Weights of a small audio embedding model: batches of 64, 26.8 epochs.
Rows from block 8, named by matrix and row number. Rows with one number belong to one channel. Each number is 200 + 20 x the weight over its row's rms, rounded and kept within 0 to 999. All counts start at 0. After the name is the row's rms in percent of the matrix's.
# filt: filter width-5 conv, dilation 8 (model.blocks.8.filt.weight, 192x192x5), inputs 182-191, a 5 kernel for each
# gate: gate width-5 conv, dilation 8 (model.blocks.8.gate.weight, 192x192x5), inputs 182-191, a 5 kernel for each
filt.127,100,191,202,208,191,160,225,228,219,182,217,176,209,191,196,196,197,245,180,159,204,209,221,224,203,228,186,193,192,229,225,171,199,201,215,206,191,208,208,171,225,228,164,212,225,163,236,220,193,214,203
filt.128,102,190,217,204,213,213,170,199,201,207,217,179,177,239,221,192,202,199,208,221,227,179,220,228,236,162,187,217,216,215,215,190,199,176,207,224,229,204,200,218,157,161,166,217,210,177,213,223,223,224,170
filt.129,100,201,184,185,202,201,210,202,172,212,191,188,204,206,213,196,198,198,193,218,216,161,192,230,187,179,187,223,191,196,205,185,228,213,183,180,198,189,193,195,176,216,231,248,204,190,193,194,190,182,217
filt.130,101,197,189,207,197,208,239,183,219,200,186,195,213,197,198,192,230,217,171,195,208,179,213,175,231,189,169,195,212,162,230,189,244,199,198,185,249,198,181,186,158,221,187,184,209,216,166,214,217,183,204
filt.131,096,243,244,225,205,191,227,207,189,175,167,196,197,217,187,211,205,217,207,239,212,224,211,217,236,202,161,226,208,206,193,216,166,217,187,203,167,222,213,186,182,174,214,184,218,205,202,202,215,220,249
filt.132,102,238,207,208,215,193,200,198,235,212,216,231,175,238,180,233,249,199,206,218,268,184,178,213,237,191,219,178,195,215,225,225,193,198,194,156,208,170,242,197,226,231,210,214,204,206,188,214,198,200,179
filt.133,103,214,186,196,214,202,162,191,218,188,183,209,216,216,197,223,247,204,253,226,190,201,212,210,194,224,195,200,226,221,175,209,178,201,207,189,208,175,207,180,169,230,215,170,196,193,177,194,178,199,178
filt.134,102,191,204,185,208,223,189,237,203,217,176,161,178,219,211,187,180,181,230,211,209,216,189,201,241,205,196,173,207,198,217,163,221,189,202,178,185,191,191,193,168,226,193,175,185,186,186,195,194,228,213
filt.135,098,165,194,239,219,182,176,186,217,199,181,208,199,233,188,177,190,175,233,197,193,207,211,200,194,240,182,173,234,173,167,186,204,210,225,178,189,178,188,203,209,183,204,170,209,221,235,197,182,175,182
filt.136,099,214,198,202,190,210,159,211,199,196,213,210,220,187,259,201,233,184,184,203,179,191,171,203,207,202,194,227,196,179,194,231,228,202,186,200,194,187,250,209,237,145,206,187,196,192,165,201,223,162,213
filt.137,101,190,191,190,197,197,204,178,165,186,193,206,201,223,188,182,207,187,214,173,199,213,199,210,212,201,188,185,192,216,178,202,205,177,174,184,178,202,236,164,173,224,226,197,242,188,180,254,225,192,185
filt.138,095,174,165,198,196,218,200,211,212,193,173,205,184,162,200,203,226,227,209,219,205,151,195,188,210,240,186,176,210,207,226,200,206,200,188,186,217,204,212,183,184,182,203,188,174,199,200,206,201,172,206
filt.139,098,194,205,204,212,182,187,217,219,178,158,213,192,171,189,209,245,205,207,185,162,220,188,196,213,224,170,201,218,206,175,215,226,238,195,197,190,204,222,176,184,209,213,212,169,202,163,193,194,196,197
filt.140,100,171,186,183,199,174,187,159,215,205,160,185,231,196,212,184,205,197,182,246,165,175,208,223,206,175,196,217,173,171,233,192,217,200,198,214,172,185,179,202,178,144,237,220,242,227,233,210,172,202,174
filt.141,104,201,203,218,219,173,193,213,187,233,197,205,221,187,202,207,166,218,187,182,252,196,210,177,179,204,178,198,179,153,182,180,206,216,236,188,201,179,207,198,177,203,148,177,211,186,168,184,185,185,182
filt.142,101,209,164,240,191,213,190,170,224,193,184,203,187,189,206,214,223,205,227,205,194,222,190,200,166,197,211,223,193,215,233,213,226,199,186,240,225,188,192,183,194,229,165,187,182,187,220,184,207,207,170
filt.143,097,223,227,205,215,209,208,204,199,157,181,197,201,187,226,172,179,211,202,193,177,176,209,163,164,191,228,187,172,188,187,166,178,223,203,226,190,186,192,189,204,168,225,188,189,236,231,158,242,197,202
filt.144,102,202,215,203,226,194,190,193,208,235,212,192,195,199,207,177,197,233,181,191,222,211,185,193,223,237,196,217,203,227,227,201,202,236,201,223,209,176,194,196,206,202,209,229,203,194,226,194,178,213,196
filt.145,100,196,202,198,188,181,177,188,198,189,211,213,193,198,206,199,230,207,202,192,207,217,221,196,225,190,175,182,190,146,200,224,231,181,202,180,205,190,169,177,205,233,215,177,228,199,179,201,182,212,216
filt.146,099,190,196,207,220,190,205,204,206,224,224,205,203,178,206,204,210,204,211,181,188,210,186,204,151,192,211,196,193,223,196,179,233,203,237,206,229,210,213,214,210,175,197,202,219,214,228,170,207,155,242
filt.147,096,203,187,211,169,198,200,204,212,173,213,181,216,185,202,208,224,209,188,231,212,193,205,183,211,207,236,176,189,224,197,244,228,196,221,212,216,202,214,206,212,203,261,221,160,211,210,221,227,187,228
filt.148,101,187,193,209,207,197,212,233,207,216,202,221,211,213,189,203,199,194,183,172,220,194,204,189,161,197,207,212,177,209,208,198,232,178,221,189,178,162,204,190,173,205,192,247,213,167,226,202,186,213,185
filt.149,098,190,209,210,203,158,189,198,220,209,206,205,206,193,195,156,238,244,195,212,192,191,223,182,205,192,230,201,192,210,206,222,201,201,225,210,181,197,214,226,185,201,164,215,173,220,189,215,239,220,201
filt.150,099,188,180,211,229,197,228,187,216,209,178,215,180,195,199,204,184,228,169,182,192,196,167,221,232,207,223,234,215,216,161,163,182,195,173,247,211,190,212,197,208,195,172,224,219,160,210,220,186,178,187
filt.151,100,233,192,203,198,184,217,193,192,210,212,210,200,166,166,157,231,212,196,193,222,154,208,236,198,204,208,163,192,171,183,224,202,178,183,207,183,186,244,164,168,220,210,229,225,174,226,192,193,205,174
filt.152,099,218,227,191,178,216,205,200,217,189,215,226,171,188,218,212,237,213,198,184,202,215,179,201,196,195,192,209,202,181,221,205,208,174,191,201,206,208,210,179,200,223,211,227,214,168,189,216,221,203,226
filt.153,095,179,193,170,212,206,197,224,179,204,194,207,190,198,164,213,195,240,212,243,195,200,196,188,219,207,212,192,205,195,193,206,201,182,178,224,201,207,197,237,225,221,180,169,193,195,220,173,191,226,177
filt.154,102,169,185,208,189,233,224,264,196,172,198,177,209,205,217,189,207,258,209,185,238,207,191,201,207,199,220,187,197,209,175,205,213,205,166,222,199,182,214,165,197,176,204,198,197,222,223,204,212,180,202
filt.155,104,180,191,205,203,187,172,202,215,212,235,184,191,206,218,195,207,229,165,222,179,199,215,175,224,176,208,215,234,186,191,205,214,176,153,236,206,235,224,219,186,212,183,207,209,187,192,209,208,200,202
filt.156,100,189,206,183,207,179,195,202,200,179,216,228,207,204,203,210,198,181,186,182,211,238,188,168,219,225,162,194,190,212,163,196,188,200,198,194,206,188,209,223,215,151,212,203,200,260,175,218,178,201,172
filt.157,093,198,181,215,179,179,191,221,202,166,190,183,221,173,234,201,217,184,232,209,178,208,209,186,194,235,208,185,229,156,222,227,185,185,177,181,188,185,189,196,191,201,149,187,234,227,195,180,182,201,223
gate.127,103,197,195,209,199,256,184,189,227,214,204,224,219,185,205,182,202,170,199,199,238,196,177,191,188,196,202,182,209,218,197,172,215,195,238,232,192,225,208,208,194,202,221,196,201,210,189,195,214,204,214
gate.128,104,174,212,210,195,172,192,221,218,214,203,206,240,191,236,185,154,161,199,214,198,208,183,209,180,193,203,162,197,211,160,212,186,213,204,212,199,181,219,213,223,214,201,200,229,232,236,187,208,184,196
gate.129,098,179,190,231,189,200,197,194,184,232,192,207,167,184,210,195,240,185,190,223,192,166,198,184,192,201,165,215,198,152,203,201,195,214,172,219,192,200,170,194,209,215,162,184,221,185,209,168,226,187,220
gate.130,098,214,227,171,206,189,213,180,228,188,190,192,200,204,200,211,204,175,210,215,189,176,202,216,193,179,207,160,183,223,192,213,234,202,205,185,175,181,196,220,190,183,166,202,175,202,183,236,218,206,231
gate.131,103,205,176,193,186,210,216,189,179,189,207,190,187,187,201,207,183,196,205,190,176,207,227,202,199,186,180,193,206,214,219,194,200,210,197,187,225,197,196,193,183,209,240,159,226,181,220,186,192,214,221
gate.132,099,201,200,224,198,212,164,150,206,214,167,239,190,221,178,231,207,195,212,201,217,195,234,225,193,213,191,172,205,229,194,172,177,217,277,240,207,191,180,192,196,187,170,221,202,177,229,210,201,196,162
gate.133,105,190,201,192,218,204,195,199,202,186,229,210,196,187,204,179,204,176,208,201,190,187,180,213,208,187,216,239,189,204,180,172,186,191,206,217,178,190,211,189,219,179,184,209,179,247,194,197,215,162,249
gate.134,102,228,218,201,216,213,211,215,198,204,201,172,198,215,223,201,131,162,212,192,184,205,208,191,212,181,166,170,193,186,212,222,224,218,205,184,218,218,184,204,151,215,206,189,204,216,214,224,155,205,249
gate.135,099,170,201,200,213,206,187,211,189,223,237,175,190,189,213,194,202,197,184,216,211,188,172,168,239,198,217,227,201,175,203,224,203,256,191,211,233,237,191,219,235,221,187,211,203,188,179,194,203,174,188
gate.136,102,201,227,204,210,183,188,217,204,151,209,217,186,199,198,167,216,213,195,173,195,175,188,227,204,192,173,195,158,188,204,201,214,206,194,231,202,207,171,193,181,171,209,179,186,184,217,218,225,215,177
gate.137,103,187,198,210,216,185,198,180,185,216,147,203,179,188,202,207,190,192,231,189,180,209,222,178,216,221,216,177,239,220,182,199,213,193,189,208,185,160,202,227,211,217,185,164,223,213,183,202,230,209,211
gate.138,098,190,199,183,190,184,190,169,196,160,200,209,178,186,211,203,173,191,194,217,170,196,210,216,196,171,232,214,222,194,216,198,207,187,215,208,192,203,192,232,163,203,155,170,221,195,228,205,211,216,207
gate.139,100,189,196,180,189,181,197,216,201,157,186,182,197,217,206,178,163,201,212,156,163,199,183,201,193,203,225,210,225,179,180,193,184,210,173,208,214,202,173,148,154,213,228,189,211,215,211,158,183,199,196
gate.140,100,207,179,187,202,224,227,192,179,198,195,202,231,201,184,211,256,226,221,205,203,207,180,204,211,188,195,208,203,240,201,203,214,178,177,203,233,218,238,200,196,197,227,212,215,239,204,200,178,204,241
gate.141,098,192,177,219,207,213,174,185,193,210,189,175,208,184,197,182,189,186,197,226,221,198,198,217,187,257,219,222,231,206,220,194,191,194,217,197,190,186,221,218,209,187,216,207,177,197,198,200,224,173,196
gate.142,101,195,196,204,202,223,192,201,210,194,215,195,228,173,192,227,199,184,185,181,205,197,183,212,183,168,208,202,196,215,185,192,192,191,207,196,189,198,173,208,176,223,185,214,217,213,221,200,176,179,217
gate.143,096,210,202,185,203,214,197,192,221,167,235,218,203,171,193,229,217,181,191,172,193,206,219,217,213,189,216,236,199,251,204,199,208,181,230,199,214,214,194,207,209,162,199,161,183,212,221,225,206,197,225
gate.144,101,166,180,200,206,170,183,192,189,203,216,188,197,162,201,200,219,203,243,171,193,177,177,194,171,169,204,162,196,212,164,223,205,233,222,238,235,204,218,154,222,203,179,197,224,228,190,214,164,216,171
gate.145,105,165,197,207,185,170,195,181,216,233,214,226,202,185,200,221,225,181,189,213,198,167,194,215,205,162,187,219,211,225,211,196,202,191,208,202,185,213,188,215,187,197,203,212,219,185,193,199,200,203,215
gate.146,098,190,169,184,188,229,186,210,201,216,196,196,164,181,203,195,215,211,193,179,191,217,212,207,175,204,237,208,214,240,163,190,221,187,188,186,162,197,181,194,180,187,188,182,173,208,203,178,230,191,215
gate.147,099,195,198,219,192,198,176,203,182,186,205,231,222,201,216,195,230,159,220,207,183,169,185,216,197,224,174,193,208,164,226,165,188,187,200,197,148,200,209,208,193,192,202,185,190,219,158,182,201,204,169
gate.148,100,182,194,226,204,156,195,192,198,179,167,167,189,209,206,233,158,198,215,224,189,183,222,207,189,149,182,182,183,208,206,189,179,232,222,240,186,207,248,173,187,187,200,188,184,167,211,216,228,188,178
gate.149,103,207,172,192,213,200,186,205,208,215,204,216,211,202,193,220,199,196,194,160,232,225,179,209,182,194,222,186,189,202,171,188,194,168,209,189,219,169,205,192,235,211,222,197,187,224,198,184,212,216,221
gate.150,103,176,214,201,186,183,197,239,202,229,210,206,193,210,182,193,199,229,216,200,186,191,219,216,187,155,211,173,211,196,204,168,191,201,179,175,223,212,240,208,230,180,162,223,207,279,249,197,200,201,230
gate.151,096,211,203,195,184,218,228,191,187,195,223,191,220,185,191,219,205,226,232,213,182,153,212,169,215,189,167,198,173,158,235,191,200,155,202,230,212,194,171,184,214,199,208,220,173,233,206,191,195,230,192
gate.152,098,188,193,227,189,191,197,213,222,224,170,184,198,199,200,194,139,187,238,207,205,203,230,201,225,207,214,182,195,220,182,191,211,143,187,180,189,191,232,183,212,185,180,170,228,167,254,222,215,190,192
gate.153,090,220,220,185,189,205,168,184,232,226,193,216,205,223,184,207,173,180,191,219,241,201,200,187,199,175,235,193,183,166,199,208,181,230,195,177,204,172,206,185,167,206,160,178,207,198,177,168,225,172,193
gate.154,098,182,154,193,191,203,187,177,185,219,174,224,214,212,210,189,145,216,225,201,187,168,176,195,177,216,174,196,186,206,207,219,211,191,181,261,160,220,176,181,200,213,219,194,197,233,244,207,179,211,214
gate.155,101,209,198,198,192,172,215,197,187,159,218,194,234,220,207,180,231,225,213,172,229,228,182,215,192,181,191,220,199,181,211,188,158,215,212,193,229,196,189,174,205,210,200,196,209,203,220,213,208,202,173
gate.156,099,202,195,208,195,211,203,233,192,216,182,186,216,193,209,193,207,213,228,202,175,182,196,209,230,159,192,188,260,189,187,227,207,185,169,226,231,227,249,203,180,203,205,195,192,180,174,159,183,203,178
gate.157,098,181,199,203,190,216,176,176,205,196,201,189,201,237,206,177,192,211,223,207,180,193,222,185,165,184,220,194,188,230,189,200,212,211,204,227,177,196,216,210,227,162,221,215,204,200,215,221,195,207,221